config = dict(
    encoder_arch='vit',
    model='masked spectrogram model',
    dataset='simulated sounds of rotating machines with and without faults',
    train_examples=39062,
    n_mels=64,
    hop_length=160,
    input='log_mel',
    win_length=512,
    method='mae',
    mask_ratio=0.75,
    loss='mse',
    encoder_norm='rmsnorm',
    encoder_norm_position='pre',
    encoder_activation='swiglu',
    encoder_mlp_ratio=2.67,
    encoder_head_dim=64,
    encoder_fused_qkv=False,
    encoder_bias='all',
    encoder_qk_norm=False,
    encoder_parallel_block=False,
    encoder_inner_norm=True,
    encoder_patch_size=[64, 2],
    encoder_layers=16,
    encoder_width=128,
    encoder_positions='learned',
    decoder_width=256,
    norm_pix_loss=True,
    decoder_layers=3,
    init='lecun_normal',
    residual_init='none',
    optimizer='soap',
    beta2=0.999,
    learning_rate=0.003,
    beta1=0.9,
    shampoo_beta=0.999,
    eps=1e-08,
    precondition_frequency=32,
    max_precond_dim=1024,
    one_sided=False,
    adamw_lr_other_params=0.00074,
    max_grad_norm=1.0,
    gradient_centralization=True,
    adaptive_grad_clip=0.02,
    ema_decay=0.999,
    max_steps=11500,
    batch_size=128,
    epochs=37.7,
    lr_schedule='step',
    warmup_steps=570,
    weight_decay=0.1,
    adamw_weight_decay_other_params=0.01,
)
Rows from block 5 of the encoder of a small masked spectrogram model, named by matrix and row number. Rows with one number belong to one neuron. Each number is 200 + 40 x the weight over its row's rms, rounded and kept within 0 to 999. All counts start at 0.
After each neuron's rows are labels from the 100 clips, of 14976, where the neuron reaches its largest size: "strongest on" is what is common among them. Only what is clearly more common there than usual is listed. The data: simulated sounds of rotating machines with and without faults.
# gate: MLP gate (encoder.blocks.5.mlp.gate.weight, 336x128), inputs 86-127
# fc1: MLP up (encoder.blocks.5.mlp.fc1.weight, 336x128), inputs 86-127
# fc2: MLP down (encoder.blocks.5.mlp.fc2.weight, 128x336, transposed), outputs 86-127

gate.121,139,194,184,223,177,305,182,230,197,203,216,206,204,156,169,220,211,201,181,192,321,173,173,141,221,155,206,207,189,187,204,248,165,232,152,206,244,217,142,183,251,154
fc1.121,270,198,144,196,234,192,166,221,225,207,213,159,182,206,126,136,192,157,247,210,126,267,197,261,168,215,189,215,207,178,227,181,223,252,186,238,165,192,204,208,204,195
fc2.121,194,210,221,268,217,197,255,183,182,229,205,299,273,169,202,247,182,237,145,182,247,159,265,197,226,155,239,234,144,186,173,166,289,212,186,127,183,207,191,174,203,196
strongest on: state: faulty; conveyor; grinding; rattle

gate.33,170,210,264,262,226,202,266,193,232,180,223,182,259,231,161,235,195,221,182,168,187,88,153,138,187,194,212,278,169,122,236,212,131,197,176,241,208,156,132,262,202,224
fc1.33,206,225,159,150,152,170,184,185,187,204,157,223,121,174,171,160,234,159,263,193,230,253,231,180,138,181,158,188,204,195,166,229,271,192,297,172,171,153,231,214,179,236
fc2.33,160,242,186,222,195,215,239,196,258,243,234,180,174,202,208,157,163,173,220,167,192,204,72,150,204,205,220,247,193,173,187,113,153,234,334,229,213,218,239,219,197,227
strongest on: pump; rattle

gate.276,241,223,232,165,172,203,194,278,127,150,248,217,238,229,134,241,216,244,215,230,162,175,208,172,228,212,168,175,227,195,202,140,214,212,202,179,239,191,162,198,162,208
fc1.276,259,223,247,158,190,202,268,271,139,213,205,219,250,250,124,201,161,225,208,209,116,188,291,236,212,215,163,194,232,216,279,126,175,196,151,138,206,150,144,244,181,177
fc2.276,227,170,188,218,174,254,167,141,237,230,215,328,209,163,190,161,251,158,164,146,223,258,181,206,161,165,223,255,206,226,159,246,214,220,180,201,190,152,202,190,192,208
strongest on: compressor; imbalance

gate.198,191,213,192,136,218,198,94,276,233,255,198,201,201,229,166,277,190,275,232,128,184,223,197,145,169,234,204,135,220,211,175,194,253,176,223,242,251,237,144,237,110,252
fc1.198,168,185,251,223,211,191,315,138,169,137,223,179,192,190,202,136,247,148,166,243,158,179,206,261,233,127,150,189,182,189,220,190,139,247,183,158,123,156,182,207,299,136
fc2.198,211,226,178,221,220,204,66,263,285,215,195,168,236,205,185,260,232,171,217,126,248,180,231,206,135,259,208,193,238,171,194,233,262,166,217,210,258,258,157,254,233,237
strongest on: air leak; gearbox; machine: pump

gate.148,218,119,180,208,211,214,153,148,284,143,238,203,175,188,263,165,279,170,206,214,218,164,219,178,179,266,189,186,179,241,241,275,211,214,164,235,258,249,163,196,184,225
fc1.148,163,152,124,207,212,256,178,136,226,137,217,210,150,229,287,119,224,126,198,171,240,186,216,191,187,259,184,152,200,235,225,252,257,224,198,233,250,245,224,184,141,196
fc2.148,221,216,242,172,249,229,161,258,156,184,161,149,195,169,186,250,102,247,159,182,205,245,158,226,164,182,221,260,235,209,172,151,207,150,254,218,169,139,182,189,200,159
strongest on: air leak; electric motor

gate.306,231,181,298,271,137,185,175,267,221,168,225,199,245,206,208,190,205,234,191,202,240,173,225,216,185,192,233,188,220,283,205,199,128,203,170,184,166,198,276,179,247,221
fc1.306,201,213,127,233,225,196,191,197,169,219,146,136,214,198,171,170,222,194,200,137,120,157,166,191,291,279,122,143,194,95,241,163,197,242,211,233,186,133,164,224,157,221
fc2.306,211,203,240,158,211,148,222,131,273,184,180,190,198,210,271,207,200,118,214,300,228,209,223,241,221,161,252,226,214,202,153,234,176,111,202,175,226,192,232,200,195,173
strongest on: air leak; imbalance; gearbox

gate.288,159,167,159,253,213,185,232,189,183,167,174,235,225,187,200,213,174,184,227,202,277,216,141,194,113,169,224,185,265,219,239,255,148,217,143,158,227,201,186,217,221,229
fc1.288,194,199,163,247,204,180,257,233,192,198,243,210,241,158,73,230,247,198,169,198,216,195,189,246,116,269,124,173,234,214,219,250,136,174,136,188,185,267,222,125,217,169
fc2.288,190,223,224,247,238,250,223,220,217,137,256,163,157,216,144,215,203,273,159,100,272,197,245,172,168,220,186,235,203,188,224,189,222,181,209,101,203,206,199,236,228,205
strongest on: speed: slow; conveyor

gate.311,235,190,147,193,163,160,275,220,227,157,143,261,215,200,229,231,228,205,175,174,136,228,195,197,229,219,133,207,214,207,167,174,148,190,296,126,210,171,210,207,259,190
fc1.311,209,204,167,208,223,184,234,278,176,220,135,230,219,194,172,185,206,273,126,197,172,238,166,168,197,264,175,252,215,216,180,134,90,213,241,212,227,178,173,240,178,185
fc2.311,215,254,166,172,200,282,213,198,157,162,151,165,162,196,200,238,189,258,191,198,205,186,99,180,134,179,218,196,187,240,238,113,211,155,192,215,265,187,182,231,174,257
strongest on: gearbox; air leak

gate.277,219,197,155,140,279,285,156,184,187,245,132,219,161,204,266,203,185,211,241,230,229,216,259,172,130,177,202,232,187,291,174,305,220,243,233,176,172,135,268,220,205,159
fc1.277,192,207,210,234,246,152,202,182,189,233,170,177,193,249,214,210,214,229,207,235,267,166,124,204,229,188,229,215,236,167,187,206,219,233,178,174,207,137,208,211,192,272
fc2.277,148,211,279,203,177,172,128,197,157,166,175,221,164,142,253,138,186,192,142,231,149,169,191,209,220,130,187,173,223,263,199,184,234,241,222,222,217,135,197,235,227,162
strongest on: state: faulty; bearing knock; compressor

gate.309,211,137,156,144,177,238,199,217,234,174,190,130,207,146,196,218,239,171,184,230,210,180,201,184,254,204,183,160,174,272,199,247,195,163,205,188,173,154,198,161,230,266
fc1.309,167,235,244,189,234,239,190,224,142,235,277,171,183,180,182,266,175,226,193,252,148,240,215,250,235,202,225,186,227,154,211,223,159,158,194,208,165,194,220,174,221,267
fc2.309,195,188,193,227,223,212,152,201,218,209,230,252,198,169,196,203,181,202,231,191,219,236,210,170,174,249,159,153,153,304,307,192,190,183,188,218,190,217,242,306,185,213
strongest on: thin (high-pass); grinding

gate.248,213,196,226,214,205,240,133,198,123,232,171,90,218,203,217,137,151,151,221,211,214,233,183,286,175,240,153,216,175,201,190,172,287,185,233,222,160,243,259,224,264,138
fc1.248,130,202,246,252,196,185,153,170,221,160,224,221,207,178,126,173,246,208,332,203,222,162,231,205,163,312,169,225,188,150,182,209,243,211,176,226,257,269,234,271,131,152
fc2.248,181,225,173,251,203,166,195,137,168,232,168,239,132,181,164,227,203,151,219,187,169,225,263,236,137,254,99,187,212,162,242,250,212,277,218,159,251,238,244,202,182,221
strongest on: reverberation; text has "room"; text has "reverberant"; muffled (low-pass)

gate.175,215,244,284,197,176,219,184,230,225,212,219,155,162,145,240,190,156,150,227,208,174,281,180,201,221,201,197,227,228,136,199,198,244,172,236,240,129,215,237,146,205,203
fc1.175,161,215,101,218,203,147,165,298,172,224,152,198,189,176,136,148,269,210,221,194,264,208,174,167,144,162,218,148,206,173,195,187,268,261,230,189,214,276,196,182,179,204
fc2.175,239,238,215,148,175,194,162,148,194,171,247,194,82,165,222,189,234,131,128,180,190,252,135,198,229,163,283,192,232,144,192,241,228,198,231,166,149,166,260,208,218,185
strongest on: pump; compressor

gate.90,195,181,191,232,174,134,246,172,218,244,143,203,290,223,139,194,247,209,208,201,132,243,250,258,155,232,266,182,248,222,174,203,132,152,241,222,169,165,253,207,176,156
fc1.90,188,197,210,200,170,166,171,164,246,235,244,263,230,220,206,240,225,198,242,236,248,158,184,178,202,248,179,198,254,217,238,230,237,213,168,267,157,184,222,239,191,183
fc2.90,187,211,229,218,131,165,141,186,248,254,212,185,167,257,194,148,179,228,164,215,211,173,215,151,209,182,196,167,200,249,218,179,192,265,256,211,137,164,203,183,182,168
strongest on: turbine; text has "speed"; speed: medium

gate.133,205,168,154,196,169,116,209,198,258,195,196,234,209,246,204,272,164,222,185,189,237,169,202,199,210,238,216,143,274,210,164,223,96,151,213,152,185,186,199,172,229,209
fc1.133,179,128,210,230,198,224,269,231,130,132,243,103,190,248,191,194,283,199,237,124,197,124,208,195,230,162,172,196,188,230,213,259,232,245,264,164,217,207,208,176,229,208
fc2.133,292,136,179,263,263,210,304,157,202,145,231,247,219,245,259,250,252,193,248,191,205,140,190,210,154,150,165,178,249,212,221,280,236,199,216,201,251,172,132,178,196,244
strongest on: turbine; imbalance

gate.36,215,194,236,249,204,240,195,223,183,231,205,217,128,195,247,200,191,209,157,183,237,132,195,147,134,228,222,184,223,217,153,217,267,173,207,301,211,239,222,207,230,196
fc1.36,196,211,222,227,205,242,247,192,213,209,213,238,137,210,286,185,265,224,169,220,261,169,216,192,99,214,249,186,161,182,162,199,217,210,214,249,231,158,171,217,215,237
fc2.36,186,184,187,136,173,223,119,214,213,174,196,227,295,221,118,205,205,218,196,151,189,260,248,202,273,198,223,241,214,206,233,228,201,200,197,110,237,238,191,207,180,202
strongest on: imbalance; electric motor; machine: turbine

gate.271,188,153,157,241,226,258,169,144,256,130,205,210,201,202,193,241,228,239,179,224,240,240,179,167,211,65,162,137,181,232,201,227,178,243,220,214,242,218,186,242,226,316
fc1.271,187,141,167,242,223,267,179,163,248,153,186,213,178,194,201,252,247,235,208,223,259,251,203,149,187,74,181,160,197,248,193,243,194,233,218,212,246,212,185,219,225,293
fc2.271,194,241,235,169,182,204,224,274,157,193,196,173,233,223,140,194,197,200,169,139,141,193,208,276,247,274,232,232,195,153,261,187,244,179,155,226,178,260,219,197,179,144
strongest on: gearbox; imbalance

gate.241,150,221,150,148,228,238,187,266,314,235,163,205,244,225,208,219,200,273,189,193,239,190,165,170,181,169,183,223,149,133,156,208,194,205,177,235,177,229,198,262,246,226
fc1.241,273,207,197,159,177,202,172,202,358,207,168,205,248,229,230,256,173,251,193,232,280,193,147,131,162,126,230,219,190,218,210,203,147,154,207,202,211,230,243,253,187,195
fc2.241,223,182,223,224,186,229,214,164,137,225,224,226,127,203,216,214,250,145,183,198,153,268,248,125,255,186,163,201,209,183,224,223,170,203,216,174,248,155,126,147,187,240
strongest on: reverberation; text has "room"; text has "reverberant"; speed: slow

gate.278,155,196,223,219,147,147,225,175,223,185,223,232,164,245,171,224,219,192,204,264,217,194,194,119,290,189,196,227,183,205,188,206,126,202,194,217,190,178,155,177,231,154
fc1.278,233,223,168,161,164,129,185,247,198,234,241,170,166,142,244,157,239,176,235,178,190,223,170,168,277,195,163,231,143,164,212,223,210,203,120,163,137,277,151,238,247,227
fc2.278,252,181,187,260,156,180,223,238,200,280,250,169,218,204,150,181,246,218,164,257,228,243,186,214,227,209,212,232,204,223,201,259,295,219,147,176,102,258,164,207,193,233
strongest on: gearbox

gate.39,271,230,169,206,213,176,247,201,162,262,232,251,269,191,196,133,259,180,245,211,137,181,242,170,232,249,208,280,190,142,211,195,223,259,260,230,122,217,238,249,245,245
fc1.39,201,217,241,182,183,156,253,223,183,230,254,225,212,251,204,165,231,206,228,266,186,127,214,181,219,224,198,279,133,148,192,272,167,167,201,150,166,213,174,239,211,188
fc2.39,183,227,156,210,231,192,236,203,292,189,255,166,158,338,201,173,248,197,234,211,187,165,140,189,224,225,191,203,189,199,224,233,193,159,216,167,224,209,170,214,152,251
strongest on: gearbox; thin (high-pass)

gate.169,220,210,229,170,159,176,207,192,258,304,245,207,212,196,160,165,227,132,260,152,179,236,131,145,171,188,220,223,153,139,192,228,274,210,197,286,173,215,228,182,269,277
fc1.169,238,170,88,171,231,238,196,253,204,139,138,202,197,168,209,170,191,176,200,217,256,183,223,204,229,181,212,161,203,151,237,209,185,151,237,238,253,216,177,138,179,162
fc2.169,231,193,244,227,219,238,181,268,150,174,153,174,170,183,214,214,195,155,238,199,307,224,160,278,266,218,192,161,181,272,281,201,200,148,256,207,197,157,198,234,287,182
strongest on: state: faulty; air leak; conveyor

gate.191,178,198,246,191,160,219,196,160,225,157,157,194,227,243,286,189,170,180,207,209,172,216,156,207,205,149,162,181,254,229,225,184,153,105,197,184,199,95,212,254,181,219
fc1.191,195,226,178,156,203,249,147,232,203,224,261,227,197,201,131,154,207,201,172,190,173,213,235,203,148,140,317,220,149,282,184,186,202,211,204,175,167,259,160,192,187,131
fc2.191,232,188,252,255,130,209,224,175,225,224,235,232,279,181,175,273,171,231,239,188,223,253,234,265,217,223,209,183,212,187,176,194,116,215,186,184,221,243,165,252,226,193
strongest on: reverberation; text has "room"; text has "reverberant"; gearbox

gate.214,164,216,203,237,245,128,153,162,225,209,163,150,175,244,172,242,186,191,229,201,209,257,242,196,123,166,273,142,228,224,211,129,202,217,144,224,202,220,143,191,189,113
fc1.214,205,143,193,245,206,222,203,244,219,207,214,194,149,227,251,104,233,204,165,203,170,101,191,243,203,198,166,282,146,221,234,214,228,156,245,256,163,186,266,175,187,213
fc2.214,167,219,234,168,243,160,289,219,181,131,195,211,229,196,268,159,185,123,212,154,184,203,242,235,241,172,198,244,235,240,134,173,165,232,218,138,180,198,266,232,210,208
strongest on: electric motor

gate.308,236,231,226,173,182,180,206,170,204,210,195,196,242,158,185,228,246,199,207,140,123,124,200,254,244,227,226,199,247,166,237,169,153,158,98,242,162,161,173,202,163,174
fc1.308,144,163,136,203,221,212,227,240,153,209,208,170,156,279,207,199,155,182,169,254,238,252,193,196,200,145,148,177,194,250,170,204,207,237,275,155,218,238,230,211,233,210
fc2.308,207,239,181,264,222,148,235,264,210,315,204,165,206,178,212,171,164,178,134,249,245,243,247,220,169,118,258,211,216,192,180,175,306,243,176,184,157,194,194,177,235,164
strongest on: reverberation; text has "room"; text has "reverberant"; compressor

gate.21,204,199,227,205,211,120,231,197,250,201,173,284,218,210,199,275,207,249,256,219,226,188,188,130,261,186,188,190,230,114,96,209,241,171,246,214,253,195,167,247,164,218
fc1.21,213,251,191,175,224,222,234,200,188,189,197,146,207,270,231,194,224,220,176,178,117,299,182,158,120,209,264,172,180,159,170,175,278,185,207,233,247,213,230,212,224,165
fc2.21,186,262,152,246,130,193,118,203,232,174,187,177,197,145,195,238,196,180,182,222,207,160,210,191,134,251,177,215,218,258,287,185,245,185,212,119,179,258,222,252,195,194
strongest on: imbalance; electric motor

gate.46,242,175,186,256,249,151,205,132,237,180,208,206,248,165,204,177,161,203,171,162,182,163,257,269,205,286,198,197,183,236,160,202,169,172,248,175,169,95,173,202,209,172
fc1.46,165,157,204,172,142,241,208,224,186,156,253,188,194,181,251,208,214,152,233,267,187,237,149,137,250,169,235,149,245,195,237,246,217,225,151,198,258,237,199,236,93,216
fc2.46,228,265,143,299,190,199,197,158,147,153,124,260,165,214,202,268,193,233,184,170,174,148,157,192,170,182,162,241,219,135,205,144,199,151,269,206,174,209,217,165,225,158
strongest on: compressor

gate.166,157,185,253,242,194,272,204,184,249,232,191,154,233,184,231,201,237,183,144,227,216,233,214,180,244,230,235,199,180,225,216,223,208,228,188,179,189,211,127,214,187,193
fc1.166,201,243,157,146,186,245,168,212,205,220,243,214,158,311,135,222,248,217,216,230,179,210,96,183,211,176,195,272,140,66,179,165,192,179,229,199,239,265,197,204,173,223
fc2.166,169,234,223,213,223,186,287,212,230,301,152,245,187,187,274,186,214,205,125,232,206,141,198,217,231,196,189,162,204,115,165,223,254,128,270,264,219,214,204,113,233,204
strongest on: imbalance; pump

gate.319,218,239,193,234,213,198,208,246,253,191,152,98,221,181,135,249,166,81,169,235,162,214,246,245,256,145,172,191,203,133,148,200,226,135,192,252,135,237,250,254,246,151
fc1.319,120,258,203,180,183,225,199,230,250,175,172,245,169,246,224,250,176,155,260,155,195,204,303,189,174,221,206,221,219,161,184,238,182,188,216,208,236,182,171,175,181,174
fc2.319,113,155,176,186,233,168,254,205,267,286,172,153,139,234,220,154,197,204,196,212,160,202,218,173,207,201,150,159,226,191,147,212,222,176,221,212,211,205,190,205,207,223
strongest on: reverberation; text has "room"; text has "reverberant"; conveyor

gate.43,205,192,234,217,212,331,181,213,255,124,263,164,198,175,210,172,222,179,180,256,250,209,156,181,175,189,183,202,189,192,213,167,253,210,217,175,198,245,193,266,150,232
fc1.43,195,175,243,191,217,303,200,200,260,85,243,168,203,186,201,191,215,164,167,240,229,209,167,181,175,200,185,205,166,206,239,166,241,206,237,169,168,207,190,260,182,234
fc2.43,190,195,170,189,147,144,190,178,163,279,139,160,179,197,181,176,184,209,139,126,178,279,265,230,197,249,196,218,217,203,213,239,204,203,194,218,229,148,182,217,206,208
strongest on: electric motor; air leak

gate.146,167,161,221,168,262,200,259,261,165,162,225,141,173,263,182,209,175,239,196,202,200,256,183,154,136,115,214,212,205,210,223,163,227,275,240,78,251,219,199,210,259,248
fc1.146,135,200,212,225,274,255,173,200,188,178,146,130,160,314,191,235,159,163,248,207,148,178,199,202,118,170,197,226,240,172,272,156,217,197,126,137,175,189,240,260,186,247
fc2.146,142,200,249,228,222,190,194,172,211,216,174,178,161,207,153,188,114,160,191,223,183,202,154,146,179,231,198,146,155,162,235,180,191,166,159,257,202,196,211,133,113,166
strongest on: speed: slow; air leak; pump

gate.217,201,112,256,195,245,270,186,233,218,126,261,227,136,188,151,204,215,179,228,144,260,175,204,202,157,227,237,113,242,203,222,173,229,222,254,203,274,177,184,173,141,200
fc1.217,196,120,251,178,250,263,202,251,220,117,266,183,148,208,154,189,240,162,208,163,256,188,202,200,143,254,251,140,223,199,217,184,256,219,254,206,268,171,177,150,125,176
fc2.217,209,249,206,131,144,208,126,147,182,233,184,174,152,236,247,237,188,259,201,250,101,207,169,229,217,133,157,285,169,226,236,268,228,221,124,219,175,256,221,181,167,263
strongest on: electric motor

gate.40,196,271,198,212,146,175,171,256,179,248,202,243,195,188,235,133,246,235,198,118,179,188,187,117,223,140,205,289,198,183,237,210,191,163,280,256,250,191,191,201,258,277
fc1.40,223,192,197,149,218,258,213,211,179,160,199,195,160,130,293,188,124,162,277,263,245,243,178,179,215,251,197,217,188,168,185,232,208,168,233,217,194,158,231,224,130,238
fc2.40,229,172,279,181,219,205,193,217,197,274,115,151,200,211,141,171,184,208,162,171,250,161,254,249,246,165,254,226,188,232,205,269,214,175,223,187,206,158,236,230,188,158
strongest on: compressor

gate.293,261,195,153,146,212,167,154,239,182,205,195,128,202,158,193,166,200,171,207,192,221,211,166,175,231,216,185,241,182,197,208,101,116,194,232,201,176,282,172,168,207,228
fc1.293,144,184,153,199,289,249,189,194,168,229,234,223,185,184,188,148,148,182,143,190,146,288,154,238,209,199,213,264,187,260,254,142,223,219,160,187,189,167,185,250,160,203
fc2.293,193,236,151,159,158,206,260,190,258,197,138,191,108,206,229,223,198,279,181,185,115,116,164,180,135,152,156,174,213,174,124,197,195,198,235,259,193,133,157,159,205,180
strongest on: thin (high-pass); text has "room"; text has "reverberant"; compressor

gate.114,199,137,230,195,120,231,245,214,151,161,228,203,245,197,220,163,186,191,164,151,165,221,252,230,223,278,202,234,159,154,281,234,140,227,242,180,189,162,254,216,188,171
fc1.114,140,183,186,209,256,226,167,261,213,173,206,244,233,154,250,206,181,208,246,169,237,102,213,139,177,200,169,205,202,232,165,235,266,217,136,171,187,170,156,193,230,213
fc2.114,217,172,236,306,202,201,109,218,154,279,206,210,168,182,236,228,198,237,151,188,325,159,211,208,165,204,178,195,182,275,198,152,195,212,181,125,159,231,177,237,256,175
strongest on: thin (high-pass)

gate.240,184,246,164,208,155,123,236,253,142,176,201,194,201,204,187,185,225,139,160,212,177,156,172,208,193,191,226,230,264,127,147,145,186,185,302,221,155,172,144,272,283,204
fc1.240,237,222,213,212,286,158,251,211,207,223,188,200,192,276,184,129,213,223,147,229,246,130,280,172,245,252,184,261,208,139,285,232,121,168,274,188,196,126,176,215,268,207
fc2.240,202,216,153,187,196,162,221,205,177,175,274,198,169,219,238,150,229,129,189,265,254,201,195,239,180,194,257,188,207,228,252,218,262,183,207,240,231,176,194,176,199,205
strongest on: gearbox

gate.53,194,176,187,144,206,300,197,222,147,172,233,168,174,214,174,203,171,236,223,152,283,267,131,178,187,216,169,221,171,241,244,175,217,233,155,174,217,162,206,161,177,247
fc1.53,205,165,175,148,181,262,176,207,127,150,254,185,149,205,174,171,176,219,225,144,294,295,123,189,180,206,200,193,156,233,243,192,229,230,159,196,212,191,176,152,166,237
fc2.53,154,201,270,248,222,183,208,163,255,208,135,159,207,211,227,241,235,170,202,252,153,128,271,238,247,191,161,154,228,157,184,203,155,135,234,164,203,251,221,217,168,124
strongest on: electric motor; gearbox

gate.20,190,170,184,266,130,179,236,149,224,154,237,201,269,201,188,208,221,194,124,186,254,173,172,184,228,180,238,224,276,226,172,228,107,203,183,263,153,189,117,186,243,197
fc1.20,178,196,285,140,194,235,128,224,199,176,215,118,171,183,213,173,172,235,221,209,268,168,174,150,150,195,186,205,153,236,208,127,225,244,128,182,168,260,197,146,282,255
fc2.20,233,191,262,218,294,161,195,255,170,226,158,204,237,212,174,209,243,225,240,194,216,148,258,148,262,225,180,225,236,154,136,203,171,249,201,181,206,181,210,166,270,226
strongest on: turbine; speed: fast; thin (high-pass)

gate.171,224,181,215,233,165,104,307,200,106,251,204,162,227,204,173,209,198,141,280,229,142,227,184,171,188,163,228,279,191,160,241,173,209,195,208,271,217,197,283,205,228,188
fc1.171,202,155,230,289,124,210,235,164,133,217,217,197,194,228,168,141,274,205,257,184,187,206,233,214,182,216,189,265,218,216,268,213,149,164,157,194,171,165,210,211,213,148
fc2.171,228,178,194,265,225,209,296,221,199,240,151,222,186,307,160,133,215,258,231,163,193,275,204,138,204,219,232,179,218,196,263,189,177,178,203,198,231,104,186,170,165,152
strongest on: gearbox

gate.329,256,233,231,233,276,223,219,172,200,227,176,145,232,257,157,151,170,164,148,144,134,172,176,234,214,159,147,209,290,209,208,193,135,176,180,204,153,192,227,266,202,203
fc1.329,228,213,168,192,215,169,170,221,223,230,158,98,203,220,188,147,193,233,208,175,180,202,156,194,209,180,192,216,296,228,212,172,154,181,206,216,150,194,183,233,257,202
fc2.329,207,115,158,110,139,232,139,223,179,158,225,188,170,215,150,191,241,165,219,184,285,188,153,171,219,132,185,192,200,251,225,233,130,189,189,158,223,211,248,239,154,272
strongest on: reverberation; text has "room"; text has "reverberant"; compressor

gate.44,159,218,90,243,152,110,224,258,227,254,213,186,252,216,145,156,245,165,191,217,219,196,128,247,189,213,191,207,174,201,169,238,198,153,224,223,239,265,246,181,241,232
fc1.44,149,158,142,202,164,208,244,179,205,170,142,172,257,134,192,222,233,208,200,204,247,147,191,205,183,230,152,155,160,206,120,166,186,204,242,225,195,217,210,106,210,251
fc2.44,195,74,244,224,237,176,185,161,189,186,191,228,231,119,146,142,153,242,203,185,177,206,220,146,102,250,204,194,159,251,188,173,173,198,232,207,68,255,194,177,236,205
strongest on: conveyor; muffled (low-pass); speed: slow

gate.263,198,185,200,202,150,229,243,251,155,183,203,198,203,189,242,255,127,166,205,217,188,167,235,229,140,260,168,222,221,128,183,182,207,162,242,153,214,218,263,170,204,161
fc1.263,197,167,177,188,280,163,218,203,270,227,260,181,188,224,216,166,286,270,242,194,226,176,138,134,303,194,275,267,177,258,164,226,154,227,215,233,180,164,159,249,160,173
fc2.263,217,233,165,194,151,233,156,209,239,248,136,166,196,242,190,226,135,179,250,212,207,154,182,242,229,236,193,257,252,200,173,197,256,165,221,135,186,194,204,286,270,253
strongest on: state: faulty; rattle; conveyor

gate.52,222,132,202,237,237,183,216,199,222,203,164,123,145,264,181,206,216,194,216,215,201,162,133,211,205,121,151,207,208,191,159,210,173,182,232,244,135,207,232,203,234,177
fc1.52,252,189,270,217,184,190,172,161,206,202,224,177,229,203,243,233,191,134,201,168,224,180,120,162,248,103,147,223,222,219,206,207,197,217,237,203,150,173,217,233,263,265
fc2.52,232,179,171,196,161,231,160,215,253,128,217,219,222,140,232,233,227,171,187,245,235,176,134,188,163,237,168,185,216,186,257,209,182,224,196,219,170,163,180,199,139,252
strongest on: reverberation; text has "room"; text has "reverberant"; compressor

gate.97,204,124,157,145,237,236,244,183,130,146,113,215,148,202,217,222,222,218,222,281,223,133,180,208,214,235,220,245,188,200,148,211,174,135,246,160,131,215,188,253,163,157
fc1.97,218,237,252,198,234,176,236,238,213,170,201,169,188,168,188,247,209,156,162,156,176,234,128,235,307,175,184,197,176,213,182,194,162,182,174,166,200,170,177,253,169,127
fc2.97,282,252,186,155,118,238,223,156,291,190,196,224,150,242,195,205,210,217,300,177,137,254,234,174,192,209,254,194,230,183,227,227,257,213,230,210,196,154,255,146,153,220
strongest on: conveyor; bearing knock; air leak

gate.127,214,166,267,125,188,236,220,191,259,201,218,188,230,196,122,258,184,177,247,132,185,190,171,234,145,201,187,224,266,211,158,241,290,236,257,207,167,215,209,169,192,240
fc1.127,161,239,170,283,199,169,161,217,155,234,194,214,200,193,277,200,223,231,125,228,203,198,228,187,221,216,170,207,184,130,188,123,163,183,159,214,239,201,285,223,221,197
fc2.127,166,180,151,229,187,145,179,192,229,230,185,136,206,201,223,190,195,167,230,263,228,195,246,235,229,152,194,179,223,176,135,201,238,209,189,161,132,145,199,153,203,142
strongest on: imbalance; electric motor; machine: gearbox